python train.py --arch="vit" --model="image embedding model" --dataset="renderings of 100 made-up gadgets, each built of a few solids, in any pose" --train_examples=97500 --image_size=48 --crop_scale_min=1 --horizontal_flip=false --translate=0.12 --color_jitter=0.1 --targets=["finish"] --num_classes=3 --embedding_dim=128 --norm="layernorm" --norm_position="res_post" --activation="gelu" --head_dim=48 --fused_qkv=true --bias="all" --qk_norm=true --parallel_block=false --moe="top_k" --drop_path=0.15 --num_experts=4 --moe_every=1 --expert_mlp_ratio=0.25 --experts_per_token=2 --shared_expert=false --patch_size=[6, 6] --layers=10 --width=512 --positions="rope" --pooling="mean" --am_softmax_margin=0.1 --am_softmax_scale=16 --optimizer="soap" --beta2=0.99 --lr=0.0013 --beta1=0.95 --shampoo_beta=0.95 --eps=1e-08 --precondition_frequency=25 --max_precond_dim=1024 --one_sided=false --adamw_lr_other_params=0.00085 --ema_decay=0.995 --steps=9300 --batch_size=64 --epochs=6.1 --lr_schedule="wsd_sqrt" --decay_fraction=0.2 --final_lr_fraction=0 --warmup_steps=460 --weight_decay=0.1 --adamw_weight_decay_other_params=0.05
Rows from block 5 of a small image embedding model, named by matrix and row number. Rows with one number within an expert belong to one neuron, the router's apart. Each number is 500 + 25 x the weight over its row's rms, rounded and kept within 0 to 999. All counts start at 0. Numbers have three digits each.
Before each expert's rows are labels from the 100 images, of 14976, where the router gives the expert most weight on average: "strongest on" is what is common among them. Only what is clearly more common there than usual is listed. The data: renderings of 100 made-up gadgets, each built of a few solids, in any pose. In brackets: how many of the 100, against the usual share in percent.
# router: router (model.blocks.5.mlp.router.weight, 4x512, trained with AdamW), inputs 309-411
# up: expert up (model.blocks.5.mlp.up, 4x128x512), inputs 309-411
# down: expert down (model.blocks.5.mlp.down, 4x512x128, transposed), outputs 309-411

# expert 0
strongest on: metallic (74 vs 33.6)
router.0:522495539539461497496490504509475479489504510488499486442489460510485443464511479544481506517527495531463469514537505525473520470511513498469505493478507500429504526506497474518510516456507503479521482517500465528558470515482471469504506520556526504480519493453542491498577491525490516480488507523493518511531
up.0:497464497525461488468487515479486510480444531492529502522550506477506485465504508486535505478501500457517539497516514500474523462486511456492496507563501441465554452472487488508498481511522524500505488537525488507521499473430477514490559541483489504489498452481469480516493508501478477527486553508480514466494
down.0:486518496500490521483466486495461481484467541524506487507473501498516496490518511444485516532474488481508507514483481502505482466514505512506515542557505432524481556493542499490500506541494460495542492513506523514513528493505465538500490532503507464503476483526541470468514528524507473518487467550534492513530
up.1:527482442481466475505513500522489540464484468476485478521523562477534496492555464493506519512496471505496499515537504494471508486490503486516511524479470470475472501511524519489522496492491470426524497511482485492530470511531509528488504495513483520493517498506486476495452493511479532504491532442513461520509
down.1:478539458477517494504502456474491488481521512480477504501550503531489460491460481486523496469495537475508481462493524518511488491467487487496501542530469490467513506478491488494524442504498465499580487494494492482509473460494463532501489493476501570508492495520494520473485505514534487500489500516495483493521
up.2:517456513453465499512500477514479472498474495547511511526476484511503498480498479471483497496496528491482482474488488472545530523526464518462477489498501450519456480479468516453549486528478525473487483505518545511474500501478468528496528489494450534519538489477550515456487526514540517510518485525480519528488
down.2:451532518489541560521512515491533463529467513468489528530498514511554540497486507502511500497503505486504536489471479528534481486491497514522492493455519535495511516507501504497468534491503503555510507523509509497489520518569541446517487527540528500502504527517473488493504472553459499553508512491527510492484
up.3:544529535537478474479511507477526530513504525485467482520455499447514548510487508474549528504506554512534543496495477465516469519467542508511471484517470492458503508501519506527439495467509509508459520498504492532519493458470466522507476509495485525473561488493489515506532539475506502479513523548496473508473
down.3:513531519477570510490533466467501521510551535504468494486511521491504542495501533468510498472451454491557508508512470487514534520521470461506489467526502517548484528539518515476501464520469471521514491483487505508512492479493447480509461468478484505536514487509522541520461516505505480493465539502514503510506
up.4:479491471506471507491552495475488503496508487444482503539455507470509478508495486557527505521472485559499495515493481495506459501517492496483519473494452499484519495539509499479510522518492457530483493507470514502471535498491522524518490465507542529478499469465466512486502483512505499521484470468434480528521
down.4:474462523546516520453543499528472478460473493498492501452542515511515500495519472505544533476488447503510443524486491483504497447528460485477502455498493481500479515467490503525476523498487484535499521507532525455503472493492525496526513495483436489537483474560506485463497526531527522517480491473507501482492
up.5:536508492454507498513532462441524465474471485538466550539497417443523510527489506477517500492497482508529523486510479506520506519508504452517507480540485524511500440518511509481478497501510513504488538474469501489515494489567481504494496508498524538468522522476507481479488546482498509542492512496541498509504
down.5:501513556501517478498452511531480490463446481531496486487497503467480460537535490478518518497495486496486471475511497496491522471518525487497525503512464497489464525499469533482483475493466518472523483479490492490542500513510475514512456508547501513480489490531496481513505539477515501459523515476522509462523
up.6:477501467507492490518497528430505544507460487479461490475515509489520456501461491480527526524540490466521532535486426505501499515523528519527426517483544462520534490505476455511498497460533479505458497551489488500510513488468448518482503468511515460528487541503503540483474491510497528516446487505532494528510
down.6:488502536515511546471524500516466506519497468490537452528504492489506489500503477507459474499490500513532525520519515508547518511484449532464514505510480503513437533495443508511501492528540481506493515478492512510504499437512502444538499489517494502507494479502540465505498498516512525528498476518479518473526
up.7:493477514508502511506477506486513488503507530464492479517469492497507500507517465491520528516520482521469503473491478520499520508510498458518484534498485500503549524555494459513505508481491466476475499454508520506512490497489516491526497476485495547489497494484509488558533513512552511522474539477456545493480
down.7:520466490470511490502505518487519515511495484534483502510477527493507507520470515487513530461525536508517473522488503490466490500485459514469466475525483529464485513489476527456517530489469510499482475561504502490478497482512491498488486528513522532472500501468521496492493534459484442495490452497476498581510
up.8:515509507501471537494492506498541487486483477474508527520431435493477516528511510508537513512513523491508448479447466514480483479475535511536515485444464545520500485509492460506447482484499499493513476498514477486492481518484516467555563522532490450515483512479527480534526487450503490524492495503498465485490
down.8:544509499513494488452498488490484535498499490505506517489526486491479484416496460513452521517482403503521550536585475492518551534467476532491513517501463481509521509508503516540548467499545524503492501536511549476508545535523514497465458518523487476505516537555515549519488516489505470461501528477476535501504
up.9:517453534492512520484549442498483483496513502495546507543521497487520502500514462543526486495496506477488500498510486519502491532515471490482503511495496476522499463503495515483493516454528501512524497510494542537521498520477508543510501457476514530526544477508524499556485428504469490501525534485550484512496
down.9:491483456535496515503458457495511525531520498461488519516527479505522494443470537480481491502536489530484449465476516527501540495504520527492447489484499460472492499470484548488535539500516479495512442517544477433472515505494468512463547467456500503523477476512433456511498538486524482492537507502478520483436
up.10:523523529519492499498524489516479537476516531499499475503496471504486499580524499469498494502506508510464488515506539500499516471450495476522532509492511517476504520522525488541493490491502551535499493485502482505447484525477498476504480524514510495519527515493524540512501509466497529524463480485480499539488
down.10:474503489553452500462476463485498458536486524509518517506532503521484454507523488485524508469529489476482521473508485477509520527504525465528546535562521475499538516504523488488521542500520514473542492473496537475526503519532500515526521521524490502533509526541469465501492515543505463512495475496507482486477
up.11:502523553486499507478513510523484524486481494487525474468475487499474458555488523487494511512505506483527537493462474501505484480484512535460433489468500443513493513514517476526466468497486462479517511531476487494524475507479500489457456452475468531525511492510520462497493462524495498483512512570489501485501
down.11:482457487536508505453464519482487513529518541492502541543485485512483447462513535515467501481492515546516512547475490497491523517489504512454558502534457486489503535476539472500542509445510458517555524482531472499506491491478532558515523494473537528496496520500513547509508459524459461503504484515492499473513
up.12:520464504494492505530465552504495509492572517486486522534510480494489495518470561487476466525510530547520462485461550526474468490487495516476525482491485510487516503490507518525531504470466487529465506491520480448508473498476511514469518511516522516502492542475499496469489502512500522442503516492518494529541
down.12:520424508487473507496494453463507515552515491489456524499490525464539473500457484557535534524502504482509506491500490512485507542490473524507518517527486504506522490510514501490525514485535522498514484535512516541478485474501520510516503498468475482478459510503498499502526515475512472487501485471534529470527
up.13:508462540527507508468474554515503508564472516531480448464539464422486534510474529454469476560496520526525534485484476509474493538495516488513445496513493501501513448509504487535453539508507534500485477505482500482540531515543479503456472499486485496484489498510486483478501471533498545470475500511475508486545
down.13:492507465491469527469482479463467452481482484514513484514518476512506493509491481460529529471539464488497490489480505498482538444519524509477523504528521513487460484473508501489504497486477495514515513511488514523529479497492500505492486531501454449496483505488533523479486495467500480547431463511500505490500

# expert 2
strongest on: metallic (75 vs 33.6)
router.2:515498486538521502462503505513540516509498508543498510507516475503512524469504501514499492494555498479496489503472490507460476503472502480498490500508484536485492507475516485481550455547451461531491524526465487504512455481475486477481517487506463522494490486480513489482491516498507513462516477472431493485501
up.0:484444502483551498530482537528476509506506510469478549532457528527489495512499516483525492452489488482477474481493549499485508521521500477541510488504481487498489502503476515535500523530452509501503481543485505531501500502528515493564467499523519485530474465549513502506508449513510511511502443477510499508515
down.0:494536459427489500474522510488477478514474478516506474452513474496465499519512449471487525510506537563511534485529522493510504519482487528480491522509453473514507490481478458515543520486496487477500509488493469521508494517489494519471552517517506493481446505511484491526478484540430559472489486548517444498514
up.1:509488463503507499499583531513508508520502539509510474510541521486475543522498508505428469514482488466507445501510507479486511511527489515490508481489515501494522467511488518475494492495487469482524498520517527504540493463470508536544466547547484464511497517482459501490490484471542525471459472510548506539506
down.1:493477476536501504510500489517475557445499521502457494499483499506522494500527506512500540510505518527491503467472545509508494479508495534492517499480480452517494490508518524488498484490503477522487487529488509470491517538517490519497495491477514512501495492519545495525505456499533452547485490455520500488463
up.2:475487508555499481468475532497497487520464507473537534514508493460498521519526495523502494504474495538459497546528483466472506486555488474504463532505518548497528488552500512553477502487481460532507534512451504497479454497510517515468483510552534526485503524489523520503513514512470502514512546477501463513543
down.2:510511447441515508455501463543530490448531500455511569503482505515477492506515464504511533508536508500507495516534478465490482520472460504493535539510551515471496481532488474462529531484495532507470549462520506490528510518512540498504465523495486472491516507490485469525501477457530480456502520482522485508490
up.3:477506499468525511474501532493515538490521473537519485548533518506539514501510501522485485487469475487491511466482464478499457503535484508497487493519476507518470491472519533488511461526465465459542493481484493483502517497526495530486509475494411520489506509501539462504507512486492547527513506496484546498513
down.3:492510484514505480515476537489431484487501531452529470511487498426516472517508443478502517470542460541468531513494487498490496523507489443492507522512460432497502516485476498474502526501499514539462505520500497546486490478469456529494494495488480534531492495506460498505529501496530515488592464509530501516541
up.4:520475546495507498494512492521524491529467505469514498506510495521470495487475477471487482518498485495503538488470498508475515468523487497499479487491519538514465529517518501522511493490460440553495458481493535478489530527514455482524531503509540522514469463491506492511462499476495556481516496525470475476487
down.4:487546492503477519511496504499507525498491488506466507511504482504493516510496459483498522536508530489484480528521515504489487480467481483500475490484505485461538537510469499519547527520481503503511568532502489476504455481496483467503494501493511494541525542523517475527498453494550476499546472535499485521484
up.5:536471475554513473524520550503489496538444476489502526491495514475504513518480547460521520502536476485528533486496487531529529515473475525528540501522513510505479465497532483490479519512502490505473491519503483525464544508505542502487476499507469509514517558485524523481537483515521503501488514498488530520482
down.5:489480523486497493500506548489558476487510509535505486458489463471542475490480497497513498530495486530481498490471530521533472515439505443532509447467493520504472534505515465477467534537516520506458506454517506538515499499531505506484522521442517514502504511519525484528501502488532516472480469561475529469512
up.6:502470545500492517498479519518551478453505505474518499526516546476488470512483492487477455566517508475504494550477510485506520474489473498552489497538471521480505542456539506476543524522547508523508495524455503454511492495499505480462525504494507473483498462499526477475468488470515486467529497503486502511488
down.6:485426497523511509474457487534519471488498522544473516469543429474457508488573529473486501502496544498477471533509496482525502507460471532506539543503539493468492462492488521529486491547492539499503494495496452496505539487546487489491509432522520480479534516506521486470465487535467527484486496522471499491511
up.7:476534527478506484543515486526540468493519475474526513475458509478520486512476515473472499523470530492539468448498452471522518505492505474533488507517494516474523492492549491518499533502496483513519523498522480507484543503538514514518498458508514450515495480495512498479492477441520508481500517515527519441467
down.7:525469522505487520517466505543540523508480517476529494499505414478540567493514480530509566511506513472493510516481515507513456523489524497527482584550524504474543496509501486516492457481530527523473490523528517513500519509475520497527493483470472422488514497484478489473510490506503479470507491463488488483505
up.8:527496508476485518478499514514499541484488512470526488526472485521496532486519512501470489520464477512491482498487483546546496503513498523527536498568496520522525520486525459534499521497491512477492511474538497546472544517497489493483515477499533553526502474509541529512462488534530532508494476474471533478527
down.8:477546492460498481518483512482504458538516506495492544487490474508483480510520537510543481489534510522449503519481511520467473511555477503490515546489494510513512524480512486511489469486526519499512485499510508514481468469473510537506508502486516499496504462479536479535514510534503521536550465509461549516491
up.9:476483499516517480485486501577492516462463502484536511487504497540451469495456501545464527500498466505492538494523460461538522541504542539488465496512495544478494475475491481526515510480472489488458521483532494527441508478496492539526525509514500469501519563481493475511511530467480532488513478494500529478504
down.9:489485522541536521477482513509477526527541481486541492516433458499510529530501487517495496499484470491487500503460497474503498530488461527491446520515453492516496492532466495505501508491507517446472525443504472512473525542481496469478505473577498481494510520496522525545506495469490499503475475470488508523511
up.10:506506500447535525516481517519531552440508490462522527461484510516477490514459492480433517506505517495478535468463504474471492540491490504508501491489523489485494550451443505504549527480467534521471504469466461521533499499497500506490512480474505514494485502545502508484489522491478511490505516492481504501548
down.10:493539514511486518500505466513499523448498522471445521522502518530493452505573518510515507497492507472529497460495486525462471523497535520460459556500522485474507526482481482508494501493479506448497470451503514497482482526493475485539526546547507517522479487464508476487500543456511496541463505498501482492494
up.11:515543486481502475494533470502451525463499512498488523456491521530487514472511487463559505479479520511492523477467467478497457533516531489496483538455540520503537488509452490482457493479510512504522506510466497526511518494493487495543509461523453496443503461544481495509504472520515510481496499510510508475487
down.11:461499542493476496498494510493487472508583451514567496464488548468545498502515546527543474460522477462508488546487497496492509482484521517483546498470542519524516516475524516521537509514518449522537461482479504463483500503463483500497506518502494497503498486525528512488494483491518496471465497498439521547527
up.12:511492530533497518514532544463482508514487474478507486484511543505491516485501479534474503505507523490484529515490556511471509500469505533528473519448515478544508509471503559493479507501502539466506511562535523481517478478522476527447527491496487486497506453526520484435477437493486527508540530530533527483499
down.12:475449515491493532525517457523487519466534471507480496496516457523510534533483498536510498544542489469515503492495498516489470489481456496492532493482519515449477506472517489487581459483512475477495480525490497482463513518500496486494481502476493465491524509504507452524510508493460463522491499502495524488486
up.13:464542540486497494493536508442511503484454503514522454500510521503484496470501464490473491489477531465532499501493501502519498508439484488493475496515518477505519488532524496484521523517483495459517517464511492480457525534573506495440504462489513551502576505530528492454484478504453470523482513528495496508495
down.13:484481539496531484465478497543523472517498529466471478456514455502481540515510510466519474501501512505474542505477476509441457479486473489479515453500429565481508515448497474535523484536492503506502524520509524525471489482499477532473501519490471466465480534500466479479473496540484546505497507507491515528488

# expert 1
strongest on: glossy (98 vs 33.6)
router.1:483513544457520474455531503489513479515505504493493497527462498520527519526512501509525517502482558514507521512484461500580507511514519520461486504512504517524511533495480498497487481504520526488520507488520511476468519504482523547498517480500489455516449524545481528495500487489477480508502523501484472496429
up.0:527481489531505503525518523516516496493509470481532490546444535501486518488484509498557544513491534480477523510505486478467499489483476523473525534514493477543497482521462511513493506541506513520468444521503499540500576533475491496517528540492545510491475566488479471504510493485496498540483492458490510539525
down.0:495528543476478481468491475512480510493475450492473545487517466511540460556500471483482516476559559472489473489489456488505531499521479482504496526510512499491517506516507557503522535508505512506507499480512463463476495523508493489541490501517473490495474460520545470507489508495520529503516500499495530501491
up.1:511476479475483532490514476553561471509544486496511478545474507478532501480506516529503509495475491528500502510464516504483478528466472520462546539496488529549500483479478448448491500526465492489491491532489523484513497491542529488482493532521479507476525473485501478451527503488529502558540483523509506495511
down.1:554528471495538499479490546464546526489470449542484515524504474533489533515520530469508488499501490486512538489492474520491493517498531480516532440479522477509532515496517524533500484463503512508460494463518453510498516545424522539505450540544476473482482511511495501510499498503497495484463482495508482503432
up.2:497555496508498532529520477498528545501498550519480495514489471475478517503465470523498458519482480500531470491504527544543533517476507451506485530531479497486525531529473468504471510497474461490464500554479498529491458496511497502498491530486494525495472492521551490519489492498546512469441449547525498498429
down.2:537517472518505491504489469459448517491503463535521547506525531561561485464504480502482509511477489467485496484539503475481485513500539492447515495531520505529514489445473486486509504472487480521497494513483486491517513511461437550510483486505486529527527499498476506510536505523477474539512513489479469575488
up.3:506545500437481502477476529487521430564498455537495540513493507462479550504542503506502466486492478480484506525509486502495480490484496529499470485512523485516489500454499506489503512489501526494476500491544488528463530507482535536537492473497492514491512502488504495493516506496485507493462480504520535462507
down.3:519550517512514496454533515551503538522480534469458481503500503518513487543483483491507517457496545474494480523496471498486496505509465501516532475483508465497512475516527507497473462498498491493502466534488495463479464516559502536472495470485559511496524462498489484526523505491487513476501515502513498493516
up.4:474503449514497479503509473492459484509507462539454487522563456567480465521527511518487506505522473476494510511477522529514522506486520469528505519496472502478473489547525509504499520471500505509510508536508452478512498519502518510474503513504548522548470501547514498484476460468515508471486512515488468490512
down.4:521497523487532543517533491456509525497503484495464501521512510523500511516502510527506512508464477506523485497547491497438431513494526486475475441488473518461481500524498489490549535443521539491503509501506500502468509489492480499495506503494426500466476482476457508545499539495498512511483513484488497493512
up.5:471508485541529504494492499463500482549499510529488525499517521518492495479514479567477470514481490538503503515469513492488534490514511485463482550539496517510475505484493498493476468476512439502501460504514518484511498494537482546498453557495466485517448529495548475499518518501466467538492517507518489508481
down.5:491492532470519481478504499497486578469459506474499490509521510522507519493507473496510470520499487450534475505503462476508503495514463555512551490487534476466467518528482488513458489487491544495528491492535493495510532470454520528513495527487521487467594480500513499487527513521548494479480459466465450493513
up.6:536507579497532474515508512460505482529486474527523477527481520485510472515524444488518480477506511486476531504493437482488469444476514458487512520519528532498537508493507518517498513515525469525525503496481481466509486494434543468509496513503543486484486501469531497554495467502505524481472561502473531506532
down.6:467531479477471499522513485460514473511446522463473515452492525525490502522510488504505505458501494501478474509459491505493486521477466462494452486545518559474518545504531468492488544486514459506494534466501512506499518514502514552440489470527488491447493468506542478484479528546533539465514522487505523539502
up.7:530570491541510459520487496474501487484499486500498478537522467513512505449478489513494505485512521530499543497473521473519550535459518493541496449494473499501510495512516505511508545507532516494510506502504520535473490485516451537489479505522471525520525519536424483476460501453533501537484512504508478517523
down.7:527486515515483498504542504540534496479525530507523476505482469530474499467524506544500486487519536493497483484476516486476531493448504470527518507504506490531516500474537504505489489498479519543517479503507480470534475500470501463485512492526500459486460513493514508484530490507463499505469535470541460494494
up.8:503510496517450490469558487492532509536484512434505553509461534501537476509507536498502499507465507507500496475477513494483457527504480521517475509530471453510495486482518479480443551494483519521466498509490542451503520477524457485505527468505519499528486529508554494506532516480463498491450483509473502456481
down.8:491504486467526473460476499453514517544525559541505463496508497517473510475541491511512489538491528462489530498505507449501523500544485528495567513483527507520497520496492529449509478515505510460523510505514500462502478516505503497506553512491454506483506486528487533513435459493569493533472474518487502510475
up.9:514526465497489523495482553469525484477514533512539477538465499461551488448517500524480501527504488512477576517468474481571491504479553521515528451503445481487511456476550527509496500511482541516507492517479462515509514491517445512503486458488488503518516485496494512455505525476473513503504500498531491539512
down.9:478499511476557504519518551514567501524497488507546515494498485497469492474499515482497537516517523492489446548521520516468476469477483550477479514483525502537518541529521488482463463507474498504520474509500513497516500512535550449482492486488498486485461502487519518538473439548520482492493492515436536495512
up.10:514505541518447493476456478500473514504476479490525516506450493465504527541496511527538550463477536497468533496446487512480471489516444500522492505481466483511457471540527517485554500469437507464462493531479478490480492476482523496441498485504519498511513473466509510482524483505489491487443540484502558440492
down.10:444462497508512507471490524492489490525509500512442456494512479490478464492521489488486482533487475498519454451520539495507518477490526493489529469515519535499477504466489496496525500484555489510508531510535517506523534525497481480529511490460453513508522476495512529477496500455498491488503498508503479493527
up.11:470517512495493488504520517524516519501498472516510555491484500521516500468527490481485490504500517515500514535504501489474493505518496476469475447483504482496504492452528469502498484509497522506538503521513449509468502520513490485537518496508532503486508526493468499539498458522519489523514468454545469530522
down.11:514525437477509527505489551513502527528497522489489466500509482470500493517512508510515514538485530511500483522452491482485549500514492538519472474498487499519522491472501501493499484463548458534454484494532493486512538499527542502494532519504466485479466534481482500483510524516472491516459474533539513541511
up.12:531489513500526491496468498510528478505517456499496498508549511518524543493503461527471494499469514496506544471472532488533538487505480502480469536552492495453515533461473494467449521482491506517473504542521481514474471490497486551495501511505476488487512525535491506491473538481489498530486511526532474529422
down.12:501484495518505489448528515467494512533536504519472553514539467485516479515528527514509549516505556510478492538496478556491479501500532488523510497506571496519445480516510493497502521504487501502534493531499504499501520526520517457462480527487551479470514529488501502550480527508460498509508515502497506491514
up.13:500489523482484483503504487521480485479546493521475538497551467499507497514474507479522513507470450498480507476437529509489499432516549518503483486496495497481522510498516484531516516480519514547470489477517515492492526552515516529531472493484472495484503513532512501508547477494473471540537494467443428484469
down.13:514484502479523476481520509459487547479534506498533500491546511509498524489478473506501424530513545527530508551477486520480482514460451502495518548499474551470504501505528522528511509484518510497482472535473493482539448494503490506470479476486480476504509529530479529488469485480474487504495467503542481517504

# expert 3
strongest on: matte (92 vs 32.7)
router.3:487485432466479507602479479494474512510507501505522497486513534480466500514481512444490496502476469501501519488526559486477516518507492524552513503490500434521481465539518519494489535478512479468466509488496505508483540504534502485496483508470519544500556480499469499524478509515513513521482492492544520503559
up.0:482497482477469544493485538539491486497460520520474509512532525482488491503506553500486500437466509524490524508487574507468483515526494447507527501480506518519500519486466531543462505490551501526504481486485479480503491469494476535484517467530476455477541511482498510450532470497512513509465507509491501530517
down.0:516527482494492456490487477475541537538487485488505511495555471488497472544449498512509487538509517449524482521491496459499504539505495526503495480523510495512461483477476524454524490530515461515479502492509512542508468466498476541479495521473519525516511487473536506469487535529500500505497484500525487519487
up.1:493439503505512491468486475488477491482476518491511470506531457477487495520485513513501549528508494518452496531525479471484511464513513478556513478516493529489501546494488487471500485514476507457530485494486483527449470494523465567528480530467498422482500466478521506497455455482519530484496518554455485534525
down.1:502478496475512450519486487484546467494500519528523500450519528468482514510489504420526547508528521485537487481476489532509465520473512493530534491489439521519491530467458484479497490485493521466462454474523549501540437490490500525477522476461502550489510519510531482529546510492574491543497486521535519527477
up.2:507500494464495507487490527468465513499481452515503509432511502514510505508507507490520479497487514483496484518544520504526552508473484521508483513508525484478481513498495506457473507493458490502502499496525515561481511475500498492515522498509508490531468521502507538471467505500499489488501510483521549503522
down.2:505490503499517527534522453519436506482479543510469472535512526484563520510487448502479479507469508514481536476525475489458482488494501505511520484486471524513492501491490469499520556529509513492512561485502472496487501476489470515524450521470521496522523522491500531501525513542491504503510501526479476487483
up.3:526474513479453526458524465520481518568504521484440475467457483493528476493436528506481495516467503476520478485499546524496527545499463503525461504502498506505481443537525464547516505485483492515517505476483481458493508509535539482517475513486473484476470464478519523564475458497511485515520523487502501490484
down.3:472494509450520476547526489459485501492527488506502497475500564522514465525461503486471509456517515452514505510475523509460491480509502535530450503512559527521482512476547521520512501522504531513475471510509512508524486470478495514506487505502487423490500503458529490495507495511472540473447457501528491529522
up.4:493490520516543452490525480506481511490498525476446468506487460471502526449512471497513481549525479454484522516485498524551503508488518527512511489476467499489501508474506503521502496481512512518493558486514523495483543498508515519479498535463514485495495540493475529523508442498528525497499547490503530477478
down.4:486512515496509550515524505529561515471551554524473475544526503489505483504492555493532491532478515553523528474509530517510540481505525499500517512502480511554512492523490498502485500510461469537493465496500527504491525561487559532499480530536518476502514516470524528498495501456463527504531503475482524480518
up.5:581481459481482463504494505476479499499482504459451511471502484495488507467487517492481496454515525505490548467503534504514454491470498501511501472483530464514524533502444480494533509510518501519448469502521487468513530471453510480471530521467455461531493505503486487513515482509502496490517463523483497509513
down.5:464468537502528518507447465484500500491513478445488481522509519465501492518491478477520516504499497544483474498486507464514525498485505532504493494507509481462496519528512510505472456479482494454454476496493526521498475503505487515541507485516503511456531495508524514529503512524484538491461511525473570491479
up.6:469485466488492487511561515468439494511491496532499478478495522514488472479522514516518546460491496493494525521529485508509497502476467499533520493484507493505439472489473502466515500483497447525522484487494516482503463469497491478475504512519541536525504441472506522514485518480492528514504521517498492517486
down.6:524490484515510425536456498489532498503488465477449547480532483543503473493528523506513501469532509471487479440494488526491510485460521489509554490519499498545549429511492533497449486471482493492455472516479518510450535508518537493491503497555506541502497508496511497471484517526551482546484488523489453484538
up.7:515453500522519527526491485529459507481505474465469490500538568506503484432545474492486468536490532516514546515490482484509539529524480496489460546486518487478512482471508494537497447509519510506553471479527523503510505497474426496496496495483516537478528532491523506489522524473546478468481501483464501461464
down.7:502512480479464500521512457510535491482495481516470478472471464522486463475502469474508512545513510523465464459481475464481506467524487476495476583563541486487474506519475489529464499512534491482532502504519521517470478476489502506499510528510512491529452539510523508507501512514494517499524515473516483504480
up.8:519552474517506530482536519474515514538503493496476484514522499519497504490473442489488540491510517519461498481501519518467466471543523481518502476482507521543471514487493537536492522540542500475516479517491548511490495505485479483505482476490484476446472493512504534499462543476533491495506484514534490548477
down.8:486496488472519471497511513545448484534463509490535477521589499507486508490524557477489492492509507511534458548506491497523534512491525482480480491502466504518481495492470511554515496511516512489480478531502478504483501448537529518447452506540516484470445519507484521513499498488485481480542481520521511492524
up.9:539501499453500468452486510504507462509484470527463500503521474493497470459490482534537507471528539499492494517526462491506502496493486485498497535435538495459508550482478527492516513511550479503514530494508481481500526530468468495521480515476503502511482504454501519497493510530532515509501493511503494502483
down.9:488513457524508483478532502489470469458483468462528492494503463465494565514517510485465547537510483515507559509497537479559503531481529493529500473516510503522486475524477495512514479471493502500495495462431485517491508519526546500486514483496490494426534499479541470548539492531509485474484534503549508498462
up.10:529475507505508460469538485486475551510472499485479512481513525511477444487534510528482517522487481494499514534522479512506479473482498480509547519474487484521532483467511492529518511523505477500521515467501488479492518486477498519499507506463498474498552435524504537500535476499459482471528514504500479507497
down.10:501475474508482496483526503499461443489533495549495481519536545459499516511481508509497522515500508501494533477538523535505528512524493524480447462514487472512511495503550470467498494461507520509501516542491511490515497469515527497524492457501554505552527506519506475506532490536439497470513499468528498462487
up.11:509442489503514507507471499490546487462476514542559497511520480518478466494535474497512537502528529510504493500534512516455516516515526555485502527533499514482499496521497510437565496518472481504503507441532477483513514461492531500471498525556498498486449473490453469466497467494522493564515503513519488500548
down.11:488500486509515495502518511479461515490487498515496502474555534483484487536495468476502488527511454517507497482517505535548472491505598496457534502508487483502528513505488472506529499480505499487492535501465478486497533460475565486504498491509505523528527522488477550495518485482519491461483512512526496434472
up.12:509520505450451506504481538521535515486499519492466453454462543465514506517491492539491511503495497468515484497477515527500521482527521534459474471496502509519501517491525499510535474503472491489471529485516516469505511543462492479528506481522474467503531482471500476489506509534522484513508506565509485540498
down.12:497478499489468504537481529536458502486524497504493498508520523510503454519464493531509511521513464463489510525477511461470493540495522423454531448529494492474527463526507502530483544493521519430493548500507447490515477493539483529503557490487500508480520476525491467534461522524491506494499493514507456486520
up.13:554472494497517485501522484512520496508507470472510490490542506500499485448500482510545530513518529505479477486515513506507498545516505448510522489497568557506504492508458466522535483474491520465523529467482500492497535507451444456487518513530502525502478454512524478539535514491528468490496532482474479505532
down.13:495512494503525495485532530478469530521521532542517494486531488467534478484529492499516486499509535474531516518527473510473516464507472471480588503510505528502529526532493550512543522533513502465545506559500510479538497438532519494461477502519519503497470453515508490525470466495519496490470507540489457515486